python train.py --dataset="simulated grey scan slices of phantoms with and without marks" --train_examples=245000 --horizontal_flip=false --loss="softmax" --encoder_mlp_ratio=4 --text_encoder_width=192 --text_encoder_layers=6 --lr=0.003 --warmup_steps=800
Rows from block 6 of the image encoder, named by matrix and row number. Rows with one number belong to one neuron. Each number is 128 + 32 x the weight over its row's rms, rounded and kept within 0 to 255. All counts start at 0. After the name is the row's rms in percent of the matrix's.
# fc1: MLP up (encoder.blocks.6.mlp.fc1.weight, 1024x256), inputs 128-255
# fc2: MLP down (encoder.blocks.6.mlp.fc2.weight, 256x1024, transposed), outputs 128-255
fc1.350 101 [207  92 174 130 133 134 106 143 112 112  99 143 135 127 120  87 121 113 148 174 176 116  48 118 116  95 112 107  72 126 148  98 117 137 128 116  77 152 129 174 135 124 173 163 200 103 116 143 164 161  89 122 101 149 163 119 143 112 135  60 114 152 138 104 114 156 104 115  57 102  91 138 129 149 126 144  54 181 145  92 166 167 154 152 100 122 129 144 113 187 106 169 108 153 108 159 131 106 121 149 106 156 191 127 104 136 141 134 132 143 112 109 144 148  92 176 184 139  96 124 192 153 164 176 159 118 122 112]
fc1.351 058 [155 100 159 144 117 128  88 101 134  82  50 135 165  97 129 105 143 156 114 161 111 143  84 137 129 119 102 157 113 159  61 101 120 143 147 126 115 116 195 104  93 159 153 106 109  98  74  89 157 108 144 105 153 212 133 114 150 120 141 105 113 111 118 170 126 134 139  99 205 128 160  83 117 128 131 145 141 149 147  65 124 122 134 113 131 107 158 148 126 132 117 219 118 127  76 171 130  92  98 106 183 156 190 122  94 136 125 136 110 135  81 105 152 138 221 125 104 102 101 189 124 156 135 132 198 112 138  98]
fc1.352 096 [101  89 158 134  99 149  95 123 166 104 138  90 152  97 160 119 123 123 140 103 115 124 153 123 101 108 140 159  93 146 167 168 106 136  84 200  90 100 117 168 127 153 101  68 148  98 100 102 160  50  66 138 136 153  92 102 127 157 180  98 116 114  93 113 101  57 118 127 145 135 150  96 107  91 119 133 148 126  93 153 181 124 148 161 164 163 135  77 112  80  78 123 189 126 122 170  80 167 150 127 202 121 147 111 163 147 130 138 183 146 162 107 155 139 162 110  42 164 159  59 109 107  68 161 146 175 154  83]
fc1.353 132 [136 102 148 111 129 154 135  84 122 112  99  89  59 142 132 164 121 124  82  70 146 128  93 188 200 104 108  92  46 119 131 118  59 116 100 130 116  76 137 116 136 137 124 143 176 125 143 155 158 152 122 135 143 109  94 133 117 103 108 199 160 158 145 162 120  92 102 118 122  91 113 108 209 123 123 106 126  97 106 153 113 121 150 127 150 104 140 126  93 135 148 134 142 145  78 125 129  98  98 189 111  76 156 152 122  82 131 127 115 183  97 168  80 102 119 135  87 110  95 134 175 134  85 107 184 147 113 124]
fc1.354 093 [123 141 151  78 167 100 163 157  94  70 154 169 151 177  77 101 134  90 135 159 117 139 132 112 142  97 152 126 111 139 109 162 157 106 107 162 143 110  95 123 153 171 157 120 133  85 158 144 142 132 186 128 108  59 143  84 156 126 149  48  61 167 125 135 118 179  89  70 103 173 156 163 138 116  91  59  95 140 106  93 123 126  85 102  72 131 155  80 111 158 118 105 121 116 159 136  46 172 111 153  80  93 102 159 129  98  91 140 153 108 218 112 100 135 130 174 128 102 164 224 127 122 126 125 122 159 114 139]
fc1.355 086 [ 94 152 143 159  96 166 112 115  80 167 123  97 182 101 117  92 108 124 143 152 168 178 122 109 124 128 111  71  69 136 132 155  77 107 125 126 144 161 157 162 136 122 173 132  75 100 110  82 105 102 123 173 113 176 160 150 130 208 151 125 135  52 191 148 188 132 171 114  86 145 128 122 105 145 164 164 153  90 128 110  81  68 146  54 125 121  81 144 123 195 130 106 199 102 133 163  29 116  75 146 149 151 110 138 123 106 178  88 104  93  93 145 131  87 138  93  81 148  87 148 100 118 113  32  65 154 176 121]
fc1.356 081 [178 149 135  73 162 132  65 156 148 173 168 151  89 128 111 123 129 152 113 131  69 138 113 131  80 155 172 167 124 117 177 120  59 162 109 133 111  98 176 178 122  76 102 114 167  99 149 161 114 130  94 110 102  65 129 108 205 164  75  90 122 143 134 146 131 125 130 109 173 111 168 139 138 116  89 136 102  87 138 166 120 112 190  92 144 141  74 105  89 125  79 118 115  94  97 120 110 124 108  95 142 135 149 160 141  78  84 167 101  79  92 146 144 149 111 159 181 142 107 101 122 118 115 161 121 158  99 192]
fc1.357 103 [ 84 100 125 137 121  97 146 148 144  85 164 139 101  63 170 129 131 125 191 134 136 115 174 150 200 140   0 116  73 153 144 138 166 128 155 103 158 141 132 136 136  86 129 140 140 125  98 162 156 158 134 124 121 174 171  61  52 114  82 185 139 117 115 166 138 126 127 154 151 132  98 103 152 135 203 120 118 166 123  76 182 193 116 167 128 112 116 141 162  86 131 141 108 139 125 160 211 118  86  89  78 119 109 127  43 158 146 110 130 141 138 189 129 128 111 111 167  81  89 130 128 120  60  97 153 122 134 101]
fc1.358 092 [110 137 165 117 135 139 134  56 156 116 156  62 123 171 114 161 111 124  71 181  93  97 159 177 125 102 110 133 136  75 113 182 115 156 121 113 108 159 161 123  90  83  88 142 122  87 114 154 161 158 116 118 103 115  51 199 107 107 150 142  48 138 141  73  94  96 158 106 172 174 158 146  76  76 130 190 140 148  86 105 164 127 145  97 162 110 103 120  90  98 119 121 125  77 124 104 123 110 167 101 116 147 163 122  87  83 131  99 125 129 126 159 141 123 127 115  91 148 185 121 113 175  76  85 149  99 167 145]
fc1.359 145 [152 152 177  96  82 131 131 120 114 134 165 123 191 196 123  86 167 139 140 130 193  80 151 153 173 137 167 141 144 137 166 164 124 172 123 157 127 149 122 101  92 168 122 139  98 142 136 117 206  85 139 112 139 127 133  66 135 107 155 118 132 134  86 142 121  88  91 128  47 148 103 115 172 172 110 171 157  83 140  88 159 154  75 142 164 165 151 158 106 164  91 124 138 153 116 166 159 121 137 101 144 132 131 110 135 162 124 137 178 131 153 192 133 112 184 112 131 149 114  91 141  42 154 112 132  72  65 136]
fc1.360 126 [112  36 148 114 176  98 131  87  95 163  79 125 150 163  80 149  87 120  99 160 127 161 111 127 149 147 132 121 119  96 141 105 136 115 138 137 132 122 136 161  93 105 130 124 110 104  79 163 131 146 113 158 156 204 126  95 104 158 171 132 149 129 112 130 149 128 103 187  62 134 123 109  98 193  86  64  99 156 126 185 145 126 118  97 116 174 124 129 108 139 124  82 140 130 158  82  72 124 112 134 176 154  99 182  87 161 143 200  69 128 155  98 180 162 152 141 134 141 191 112 112 189 165 142 155 195 166 131]
fc1.361 090 [ 84 198  83 126 147 123 148 129 150 111 119 110 176 141  93 162 121 173  75 101 161 196 101 154 116 112 149  86 110 136 148 132  75 153 109  82 112 106 116 144 109 126 155 169 140 190 168 141 125 113 136 100  67 113 160 134 132 108 154 146  81  79 119  94 122  29 113 110 160 114 139 142  94 159 135 123 144 146 131 133 155 122 123  99 150 166 137  83 142 101  93 132 113 104 149 115 177  97 159 129  65 136 115 179 130 162  81  98 136 126 105 103 145 128 117 117 119  94 163 118  79 150  89 131 114 114 121 255]
fc1.362 101 [102 150 141 185 182 147 130 139 182 155  92 129 142 123 180 143  71 157 157  93 167  70 131 134 108  95 206  97 123 115 133 168 150 122 119 110  92 128 148 136 134 129 181 117 117 109 101  82 164 145 195 112 113  93 162 132  99 198 155 119 160 105 104 155  84 124 173 178 171  83 158 151 176 118 103 132 144 125 115 148 140  49 111 148 134 154  72  74 100 135  87 124 100 113 151 159 123  84 140 125 134  81  96 162 124 146 112 133 136 133 144 132 174  84 110 124 126  74 126 165 147 145 185 101 146 127 141 110]
fc1.363 071 [129 145 135 146 123 121 118 119 157 180 137 124 156 183 127  89 133 145 146 151 101 142 114 166 171 142 136 136  59 125 124 121  88 130 146 129 148 163 133 164  93 202  89  99 191 132 126 152 131 143 143  77 130 153 121 161 181 118 138 123 168 122 144 147  87 104 114 177 148 143 144 157 118 115 146 132 101 148 118 101 169 154 154 115 103 126  72 137 163 127 166 147 104 114 150 208 114 100 153 182 121  98 140  84 146 162 172 169 151  73 166  99 125 130 163 109 124 137 189 136 120 129  80  97 127 111 145 150]
fc1.364 104 [157 109 164 138 114 133 130  33 148 147 107 162 141 168 136 115 172  40 139 107 173 152 130 136 108 155 151 114 170 121 176  93  68 140  45  95  46 106 137  74  86 155  91 199 141  94 131 171  98 146 145  96  66 164 138 124  98 119 163 111 109 116 121 141 141 125 128 120 123 139 166 163 109 118  97 133 113  70 122 139 150 109 153 152 176 134 105  92 237 143 146 153  77  84 156 128 151 147 166 144 123 116 135 146 118  97 124 133 155 111 151 116 135 142  85 108 126  95 106 101 158 122 175 148  83 115  71 100]
fc1.365 079 [206 137 131 187 146 135 126 146 124 117  82  67 130 137 111 109 160 105 110 218 154 119 157  22 129  58 121 161 141 162 130 181 137  64 112 116 136 117 156 103 161  98 187 121 109 111 170 147 141 147 192 138 165 197  77 165 151 152 102 115 160 177 155 138 143 143  81 137 113 154 127 160 120 118  92  74 135 120 200 110  99  96 104 145  90 144 120  69 116  86 151 155 119 141  96 151 160 106 106 153 127 173 141 125 177 159 128  64 127 144 128 121 164 131 150 168  76 143 133 145 115 152 112 114 123  57 103 182]
fc1.366 102 [156 151 181 130 136 167  72 112 120 140 139  80 106 195 136 169 155 126  89  93 126 139 126  41  93 158 169 106  74 116 124  69 140 180 118  89 191 142 117 136 171 131 132 102 128  94 135 130 182 170  80 166 171 129 131 168  99 104 133 140 111  99 119 140 126  43 163 144 110 156 132 144  64 120 131 159 193 137 116 153 133 119  89 110  77 106  80 197 100 139 130 144 173  99 173 133 128 132 102 127 195 142 127 164 117 112 100 163 196 130 146 161 123 146  44 205 134 131 161 121  95 148 117 138  86 116 153  97]
fc1.367 101 [177 132  73 118  97  82 110 119 138 145 173 129 155 155 182 137 132  94 133 161 154 127 158 111 149 161 136 118  92 136 166 176 161 159 181 145 117 111 133 123  87 147  86  94 174  67 127 136  73 145 175 108 150  80  97 129 141 146 141 142 112 140 103 110 150  63 112 146 139 151 136  78 113 109 132 140 126 137 188 126 169 108 176 157 205  96 116  78 104 116 122 136 153 102 124 148 140  98 135 119  40 107 107 162 136 128 174 126  73 173  67 118  92 120 144  80 142 136  98 147 166 107 100 144 122  89 104 194]
fc1.368 068 [192 102  91 119  78 127 163 121 150 178 145 135 158 112 108 161  83 194 181  98 117 109 110 174 141 128 141  55 118 188 119 140  61  90 105 132 105 116 126 127 145 110 168 177  92 142 109 155  95 146  80 117 175 117 120 125  73 137 125 106  61 154 180 153 148 121 129  97 149 150 130 125  99  67 129  75 134  91 204 152 112 101 160 112 114 116 107  86 132 151 120 128 173 121 118 144 114 143 142 108 132 135  55 153  71 184 113 116 189 146  87 101 141 115 112 100 137 153 169 120 141 118 110 154 106 118 194 151]
fc1.369 029 [136 145 157  69 114 154 114 117 134 122 163  85 150 119 169 165 135 117 125 102 175 101  76 156  52 189 176 132 135  92  87 133  65 158 139 118 128 138  85 132  90 155 119  94 194 164 141 135 109 151  94 110 116  53  76 131 147 129 144 160 109 135 137 101 110  53 129 157 115 146 150  91  83 146 120 160 168 134 106 129 194 141 166 138 160 108 159 101 140 122 170 103  98 121 128 196 101 155 150  78 114  78 131 115 149 128 195  82 141 138 103 131 110  73 120 116 151 182 103 160 158 114  61 196 145 115 163  67]
fc1.370 090 [167 131 130 167 165  98 137 135 150 143 142 138 156 160 132 112 118 148  78 134  82 134 136 164 174 112  96 160 143 111 142 143  31 226 103 137 134 106 136 153  92 195 136  56 140 130 146 127 122 104 155 140 115 153 149 135 169  84 125 107 157  62 131  66 155 152 135 171 123 141 115 156  79 107 109 116 107 209 165  94  90 138  67 157 110 132 109 105 186 132 143 165 139 127  71 128 109 124 105 112 148 136 166 112 102 128 122 143 141  76 116 146 127 148 188 149 106 153 158 116 144 157 136 119  89 149 114 149]
fc1.371 107 [ 97 116  88 114 135  81 169 150 134 143 159 121 125 170 120 196 198  83  93  96 144 156 125 167 110 114 145 158 128 167 118 165  84  87 113 123 159  77 167 143 102 119 195  77 143 149  91 174 127  93 114 121  41  73 129 137 163 188 125 133  76 146 136 118  62 159 114 154 122  91 154 112 121 149 129 103 112 113 188 168 134 105 151  83 165 110 123  75  48 179 141 143 138 104 103 112 123 100  64 160 163 106 155 178 122  82 111 126 101 145 100 129 140 121 109 144 118 136 124 116 130  99 211  91 171 132  84 153]
fc1.372 071 [126 142 152  68 109  90 133 112 134 145 111 112 119  71  94 121  93 140 177 131 155 179  53 157 129  94  98 166 135 137  55  91 145 186  97 121 126 100 163  90  82 140 109 174 168  83  71 155 112 144 133 105 156 166 167 142 125 123 160 152 111 168 144 142 117 133 151 133 141 139 116 100 121 164  81 171  56 116 147 123 120 126 101  85  87 121  99 190 130 139 148 212 157 127 142 169  97 154 126 137 120 122 146 175  87 148 166 116  99  73 153  78 184 167 152 182 138  78 112 130 170 191 111 173 128 103 131 100]
fc1.373 143 [142 150 138  98 170 159 148 104 116 108 117  91 136 111 159 127 111 157 169  89 180 109 179 184  96 135  92 112 129 144 192 153 117 113 150 133 120 190 120 147 149 109 101 104 184  78 130 144 167 106 148 143  62  83 117 144 127  98 154 124 152 171 129 130 116 103 117 147 142  79 129  82 104 160 136 129 167 114  99  74 114  98 112  67 112 152 122 131 192 154 132 211 127 148 109 126 147  79 189 121  89 148 101 160 158 124 186 147 106  67 157 149 110 102 136 109  95 133  96 142 147  77  96 115 124 177 122 144]
fc1.374 087 [101  84 163 134  92 109 140  69 111 137 122 119 113  82 131  84 119 154 151  50 196 149  99  82 104 141 130 123 133 136 120 123 162 103 127 121 109 125 139 129 147 140 146 131 156 138  94 138 171 119  99  69  85 154 123 133 106 155  98 171 159 144  93 171 137 103  92 192 193  84  75  82 108 102 115 142 128 122 129 106 130 100 106  93 136 112 123 122 166 182 112 153  62  57 118 124 133 110 107 132  98 134 137 137  99 112 140 142 108 139 140 209 135 137 145 155 135  69 171 125 142 159 125 153 119 137  99 137]
fc1.375 122 [129 173  85 130 123 137 148 103 140  72 155 108 124 110 100 107 150 132 146 159 145 135 118 170 142 162 141 105 173 118 175 136 118 103 140 108 128  99 119 121 185 113  82 139 158 110 235 152 176 145 124 117 110 153 131 113  75 139  73 145 170 132 188  57  68  92 141 138  67 116  75 104 125 124 157 141  80 157 110 156 128 131 139 128  84 153  96 141 161 151 137 146 117  95 123 184 121  99 159 125 165 121 131 118  42 135 151 144 140  62 134  72 135 143 166 104 176  70  87  95 126 168 112 102 101 168  42 107]
fc1.376 085 [199 108 107 168 133 127 107 154 113 158 169 155 128  81 129 130 125 122 146 155 147  89 136 155  95 155 160 138 140 103 118 175  78 203 125  95 171 156 126 148 124 150 105  94 119 122 139 156 140 129 148 185 157 102 123 115  96 165 166 126 131 220 107 111 163 151  75 139 139 130 120 171 122 100 144 100 102 116 122 118 164 155 217 112 111  98 142 146 176  78 118 118 157 119 125 148 173 130 119 126 126  74 112 104 151 140 101 168 127  91  88 112  16 161 132 133 154 129  83 129  60  88 156 109 116 134 125  88]
fc2.350 106 [157 141 145 166 121 156 124  66 144 158 102 119 150 144 129 161 166  92 141  94  90 148 108 132 120 117 150 143 115 104 126 106  87 151 128  83 124  80 130 143 129 124 134 148 154 143 121  86 123 193 110 106  71 147  97 137 104 148 107  87  94  69  77 158 128  87 131 137  78 101 165  36 109 147 128 151 141  76  68   5 126 107 110 118 139 137 129 167  92  86 109 108 131 113 120 180 152 140 153 148  87 172 180 138 162 141 118  82 135 105 140 162 135 169 168 123 115 151 142 137 175 155 179 155 115 151 174 145]
fc2.351 056 [127 163 153  88 120  87 162 139 138 140  81  74  88 155 155 149 106 104 150 126 137 119 125 168  91  92 142 133  52 128 132 120  85  75  94 174  88 108  98 122  91 133 190 123 139 123 143 158 110 125 124  95 132 137 137 163 125  64 149 179 132  65 114 172 109 147 144 156 146  86  57 131 172 157 149 151 123 227 112 100 127  80 107 156 135 108 141 125 154 102 139 148 105  57 161 165 120  92 115 135 116 117 140 170 140 151  95 136 112 125  85 205 125 127 121 167  88 102 111 148 145 133 136 143 100 175 162 159]
fc2.352 096 [117 162  87 115 126  90 118 129 121 106 116 164 117 146 100 115 120 103 123 131 139  86 128  95 133 137  73  88 107 111 185 105  87 112 164 141 126  98 106 134  99 146 130 131 152 131  98 139 162 133 151 118 199  56 142 166 101 178  90 126 189 185 117  96 132 132 152 137  99 121  62 104 135 136 144 128 156  72 131 147 108 172 142 107 111 136  60 129 130 129  80 191  86 147 144 100 119  97 159 136 124 105 143 114 149  70 154 103  84 214 110 102  90 168 173 127  88 108 116 110 160  85  88 104 116 144 117 113]
fc2.353 125 [128  93 143 111 107 201 115  84 108 173 100 210 135 101 150 127  92 173 130 102  88 122 123  72 167 121  97 132 129 112 193 155 157 170  76 144 120 147 177  91 175 138 145 110 153  86  99 141 137 183 158 151 127 157 122 184 129 100 135 171 157 148 153 109 135 141 165 155  95 101  98 151 159 106 136 111 150  74 136 126 158 162 125 108  87 125 100 166 171 188 137  73  87 143 116 145 129  63  64 154 131 163 158 120 144 143 184 101 147  91 139 112 104 164 104  96 123 110 109 103 110  97 130 150  92 103 155 114]
fc2.354 099 [139  97 161 102 138 115 151 125 104 166 190 130 162 145 130 197 138 164 136 155 129 127 106 130 163 137 121 168  85 108 106 121 139  37 110  81 173 133 141 104 142 150 106 110 196 103 135 164 137 161 190 121 108 171 122 160 188 123  83 112 180 136 142 115 109 151 176 129  76 129 130 135 125 136 176 107  99 156  90 144 128  89 146 137 136  98 121 135 129 159 107  62 111 176  80  63  93 239 132 137 119  98 184 182  54 144 152 141 165  57 126 128 153 120 121 123 118 109 156 135 157 203 156 170 101 131 138 156]
fc2.355 088 [ 71 176  91 111 157  97 166 166  46 122 109 142 139 124 203 115 143 192 142 136 119  69 152 127 190 137 134 122  85 148 131 129 115 156 211 118 194 138 132 132 121 108 104 161 112 139 129 199 107 125  95 151 175 125 134  75  91  63 106 151 133  53 122 162 143 148 148 144  84 126  93 145 157 105 125 118 132  96 132  94 108 120 104 176 120 167 111 121 135 134 119  78 138  90 137 148  96  72 125 118 152 150  95 129 151 145 124 157 187 131 144 162 146 113 148 110 107 131 117  64 111 158 105  64 110 154 122 102]
fc2.356 083 [148 118 139 176 105 123 151 128 142 107 130 125 194  97  76 112  98 123 109 146 105 130  76 120 139 103  96 179 153 116 133 119  67 113 147 129 108 165 113 146 173 117 172 145 153 179 138  63 115  84 163 141 115 190 143 161 136 105 124 154 127 160 106  62 118  56 105  80 135 158 125  91 172  96 145  88 105  88 123  55 119 145 170  73 129 106 151 165 127 105 150 155 126 135 134 175 136 121 185 114  93 127 164 141 197  96  83 148 124 143  73 129 134  97  30 150 123 125 166  97  94 116  88  67 130  31 117 178]
fc2.357 102 [ 98 161 135 139 103 112 109 112 158 116 102 160 125 135 128 170  97 105 110 148 140 154 121 101 103 182 156 124 179 151 166 139 109 203  91 158  98 129  79  74  84 123 183  91 107 145 112  92  79  84 172 128 100  49 177 108 103  86 113 111 165 157 140 182 169 127 128 121 111 140  98  99 168 107 137 137 114 120  94 117 137 114 145 175 118  93 112  83 112 140 136 143 103 123  84 131 160 104  73 108 148 131 118 148 184 164  26 122 164 174 159 118  82 139 128 100 140 131 176 108  96 146 115 127 125 149  75 138]
fc2.358 098 [134 153 132 135 120 120  80 158 153 113 104 131 157 136  94 155 158 135 161 106 141 177 114 104 157 131 181 154 127 188 152 164 122  95  82 105 160 124  69 135 135 110 187 114 130 125 167  93 107  86  88 128  73 116 145 142 142 109 133 151 123  27 140 130 193 117 154  87  94 137 105 152 132 152 128 150 173 155 107 143 130 112 129 200 119 162 162 123 161 122  90 130 122 131 139 175  99 168 118 193 144 180 175 169  84 108 130 130  76 118 113 137  89 178 177 140 161 143 118 108 109  72  99 139  84  99  66 123]
fc2.359 135 [110 129 116 117 105 108  84 151 150 123 147  93 168 112 125 148 161  92 167 104 191 110 126 141  80 118 128 221 121 166 115 114 159 126 124  93 158 124 177  52 170 172 135 109  97 139  84 123 138 127 132 136 203  87 125 125 156 162 141  92 136 120 124 136  89 106 113 131 118 169 174 142 126  90  86 107 107 106 106 126 112 127  94  99  80 113 113 124 150  87 181 102 137 138 140 125 169 143  88 148 107 166 135 103  73 203 110 152  93 115  71 127 147  87 124  66 111 117  87  80 105 150  55 128  73 154  75 114]
fc2.360 123 [137 119  89 112 116  97  96 101 137 178 113  84 158 116 181 111 170  81 109 179 147 124 100 116 193 116  63 133 160 141 156 132 102 109 131 218 106 176 156 128 196 127 126 120 184 120 146 190 137 163  88 102 142 150 120  85 107 140  90 127 130 118  85 102 137 125 134 142 160 190  83 145 123 102 156 148 132 148  88 114 142 129 151 173 159 165 171 150 115 130 140 139 101  60 105 118 142 172 114  87 136 159  84  92  66 142 178 121 170 149  76 171 153  51 105 168  82 178 134 155 144 102 146 180 116 170 140 130]
fc2.361 096 [117 112 169 164 103 116 210 162 128 104 177 124 102 132 198 152 155 131 126 135 185  95 135 130  97  91 121 138 159 117  98 132 138 149 143  80  52 128 133 156  85  62 185 140 134 132 128 102 126 121 142 121  82 118 116 154  91  98 130 109 176  98  57 167 124 108 129  49 101  59  84 118 127 128 110 162  63 108  93 120 114 110 160 127  61 101 113  99  63 143  99 117 171  92 127 148 169 128 123 148 129  74  82  54 167  98 120 135 131 138 131 143 126 147 100 141 134 122 121 121 145  91 106 171 140 159  77 128]
fc2.362 093 [ 94 147 129 135 122  89 129 130 148 127 145 124 119 152 144 150 217  91 128 134 146 140 163 175 114  92 141 115 159 142 114  87 112 127 177 201 147 110 106 105 107 131 125 172 114 140 101 120 110 126 124 128 148  73 146 167 148 140 177  79 107 121 147 125 120 105 128  58 201  97 135  66 149 164 101 144 113 108 118 130 152 114 138 100 151 142 139 194 121 127 100 129 165 157 123  73 126  96 187 173 129 135 147  88 160 182  91 116 159 133 149  64 154 148 163 108 153  61 147 115 114 115  90  79 117  99 115 113]
fc2.363 072 [ 99 144 147 118  58 126 176 175 105 111 116 104 112 165 140 155 121 133 102 117 181 142 142 127 154 105  94 120 139 115 147 106 181 169  46 112 121 180 137 113 153 200 186 115 199 103  85 157  94 154  92 111 191 150 136 167 118 134 146 132 113 154 119 154 150 125 108 150 156  78 122 105 169 164 137 171 130 146 127 168 131 176  47 159 146 159 112 103 169  92 126 131 157  87 140 113 173  97 102 150  37  84 169 105 127 117 132 147  93 108 182 112 129 121 156 152 110 107 167 136 164  84 110 142 113 134 175  88]
fc2.364 103 [ 86 117 147 125 144 188 123 151 171 113 128 126  75 117 128  91  68 163 122 172 160 138 122  92 119  98 144 115 140 137 162 118 105  80 119 132 111 117 146 132 124 136 143 119  87 159 151 201 133 142 140 123 144 132 135 132 157 110  66 178  30  96 164 115 119 138  91 142 118 145 134 129 111  98 176 145 149  82 135 117 124 155 132 158 132 115  88 125 134 121  98 126  93 144 111 145 141 120 174 150 157 153 147 142 131 131 118 118 163 110 157 145  48 118  96 109  91 130 108 163  64 127 137  94 119 124  98 102]
fc2.365 077 [ 73  65  93 101 135 168 163  99 142 177 119 138 143 136 175 241 124 123  93  76 118 106 103 129  99 144 138  91 107 121 159 144 105  77 142 131 151 116 170 131 145 136 117 150 118 137 102 148 166 119 173 137 151 133 119 142 168  93 130 106 122  80 144 142 126  72 132 178 129 106 141 136 129 135 132 139 161  95  82 117 118 167  89 124 157 123 113 156 112 133 134 122 117 123 255  70 121 111 167  58  79 157  91 121 134 159 193 138 125 100 163 166 131 146 116  88 164 119 121 163  85 188  81 127 154 176 142 150]
fc2.366 108 [ 58 144 100 137  88 181 160 144  73 214 127 128  95 144 108 119 106  90 193 137 105  79  99  90 111 114 127 141 141 145  72 107 163  91 127 146 118 110 174  97 129 129  91  95 118 111  88 158 123 182 145 198 175 159 120 139 170 116 151 128 157 143 212 138  80 163 138  92 190 125 104 144 127 121  87  53 165 123 126 127 144 164 112 150  93 109  95 106  91 135 108 105 141 137  88 106 131 116 116 202 120 115 136  96 116 156 145 170  84  98  98 135 149 158 127  90 142 156  95 139 143 146  80 192 112  89 116 154]
fc2.367 105 [ 54  51 130 109 157 190 130 167 128 156 204 121 116 115 117 146 146 124 104 125 157 114 101 134 144  76 121 188  96 196  99 141 160 153  93 130  86 139 125 151 133 123 120 147 122  92 203  96 119 145 132 137 145 117 129 131 105 134 142 152 130 128 146  79 121  97 138 127 142 108 106 124 119  55 124 133 138 129 153 106 112 109 123 109 168 106 119  96 116 134 127  95 147  58 151  85 154  68 137 206 108 212 116  69 158 161 106 104 107 136 103 136  84 132 146 153 155 150 129 132  94 118 129 154 123  84  90 142]
fc2.368 075 [161 130 102 165 170  65 100 144  92 131 133 132 128 119 161 181 132 132  92 169 143 169  89 136 170  82  78 164 101 117 117 132 104 130 161 146  98 120  75 125 136 118 111 113 118 137 137 138  71 149 129 151 129 138 124 106  90 121 117 116 189 187  81 110  67 105 104 145 111 178  65 130 143 114 103 177  62 249  67 146  91 101 100  99 120 114 186 104  96 123  59 100 159 117 168  52 162  97 118 142 109 174 109 137 134 109 147 142 150  69 110 155 149  79 205 116 110 116  98 102 113  53 164 164 145 125 125 104]
fc2.369 036 [158 150 124 106 123 131 154 146 182 158 118 196 109 170 145  91 107  72 142 144 121 160 131 132 156 155 139  99 205 103 138 105 178 132  63  98 110 137 121 144 110  61 124 136 146 109 150 135 133  62  75 126 141 119 114 142 126 173 142 123 160 126 220 118 115 104 198 118  76  84 102  79 165  94  85 105 127 102 127 137  77 161 151 112  83 139 113  42  94 154  62 153 171 123 106 181 130 119 106 148 195 152 133 164 119 102 109 155 128 157 114  86 101 144 106 141 151 109 115 172 101 100 162  83  88 156  86  99]
fc2.370 092 [195 127 146  98 132  92 144 150 133  79  95 106 132 135 126 144 112 105 101 154 122 163 102 167  73 137 117 131 141 163 100  71 165  84 130 150 185  82 140 126 120 139 152  97 109 136  96 121 139 106 187  97 123 165 141 139 171 121 187 117 148 145 109 107 139 102 126 128  95 135  61 101 122 145 118 112 151 101  95 112 186 171  88 114 131 141 155 138 127 134 159 139 138 159 104  85 152  94  83  83 111 100 153  94 172 148 189 137 160  90 143 116 158 104 136 151 127 189 187  86 108  52 132 110 103 118 111 178]
fc2.371 111 [ 96 117  80 157 124 103 115 134 201 135  65 119 112 108  94 141 133 111 161 132  58 101  90 149  72  77  94 164 154 153 158 152  74 160 106 135  82 121  69  82 140 108 139  72 150 152 184  34 151 103 208 171 114 153 148 138 111 124 175 165 154 152 120  87 111  92  87 102 154  93 119  91 152 131  79 184 102 101 101  77  86 111 202 125 147 100 149 116  84 153 154 114 123 174 127 113 110 134 136  77 127 163 139 120 141  87 174 115  84 176 116 143  92 164  60 144  85 124 140 138 120 127 107  97 161  59 136 156]
fc2.372 072 [147 151 124 159 159 109 144 130 132 148 153 166 142  96 129 115 163 124 124 138 158 114 139 177  99 193 135  92 140 174 109  92 146  92 112 126 122  84 142 177 154 157 127 151 131 217 143 240 109 148  76  75  73 187 190 143 100 156 121  94 118  81 129 160  88 147 149 151 139 156 157 119 135 123 143 116 123 145 144 156 152 150  95 149 132 129 163  71 116 107 111 153 157 123 126 106 100  86 143 129 148 144 146 118 135  88  89 216 169 110 181 147 102 117 105 158 135 130 102 120 131 126 210  79 163 156 121  87]
fc2.373 119 [137 174 147 125 152 154 155 143 113 128 157 112  72 185 155 112  68 118  66 119  84 126 141  96 119 134 118  84 138 150 124 106  93 132 149 152 126  87 123 125  67 123 123 146 104 101  97  93 138 134 183 137 142 169 150 114 161 154  94 143 161 148  99 158 127 151 135 169 123 174 115  87 134 201 126 115 129  91 180 105 183 116 130  71 128 147  74 108 128 110 127 212 121 126 120 170 184 190 123 127 144 113 104  99 126 149  35 192 132  81 101 120  89 124 143 129 113 119 175 104 133 143 158 105 170  63 139 168]
fc2.374 086 [140 140 165 118 141 142 131 140 130  95  76 118 119  83 202 132 114 171 139  99 116 186 123 139 111 145 133 126 219 154 120  67 187  77 140 169  61 170  92  64 113 172 184 181 201 168  82 168 129 125 140 176 129 111 122  93  97 143 132 131 103 102 136 156 121 153 140 146 120 117 148 127 106 154 184 110  85 148 110 135 199 142 106  83 104 105 126 136 163 179 149 123 110 161 152 134 119 131 126 132 141 193 102 132 173 105 126 126 142 182 160 122  97 142  76 102  50 117 114 136 104 135  93 103 165 127 210 144]
fc2.375 122 [100 105 107 139  81 124  94 120 146 184 126 115 162 141 105 152  77 170 109 171 132 173 123 134 153 126 108 192 129 116 144 161 127  97 100 119  75 123 139  94 149 154 110  91 168 168  95 129  81 166 135 172 137 114 122 191 115 172 102 190 157  92 117 146 120  86  99 170 125 109 125 160 121 124 111 152 171  84 127  90 108 109 162 191 143  89 155  82 142 146 160 138 129 195 136 125 107 144 102 110  75 170 139 182 126  87 178 119 158 112 136 150 146 166  96  98  97 171 120 139 142 115 123 113 134 107 185 122]
fc2.376 096 [117 104  99 106 142  91 154 118  64 137 170 108 143 136 108 106 123  95 116 143 105 165 147 162 149  96 105 130  97 124 160 159 130 131 117 117 112 132 139 137 106  99 114 132 166 175 107 126 119 133 107 136  48  74 119  89 133 166 143 103 165 113 162 141  54 128 130 148 157 158 147 121  62 109 180 119 166 126 114 173  69  67 125 207 152 169  58 113 105 118 124  86 109 118  99  98  97 118 168 156 123  85 110 159 164 140 136  71 152  97 109 124  97 144 153 148 114 146  91 155  80 102 146 140  39 148 113 188]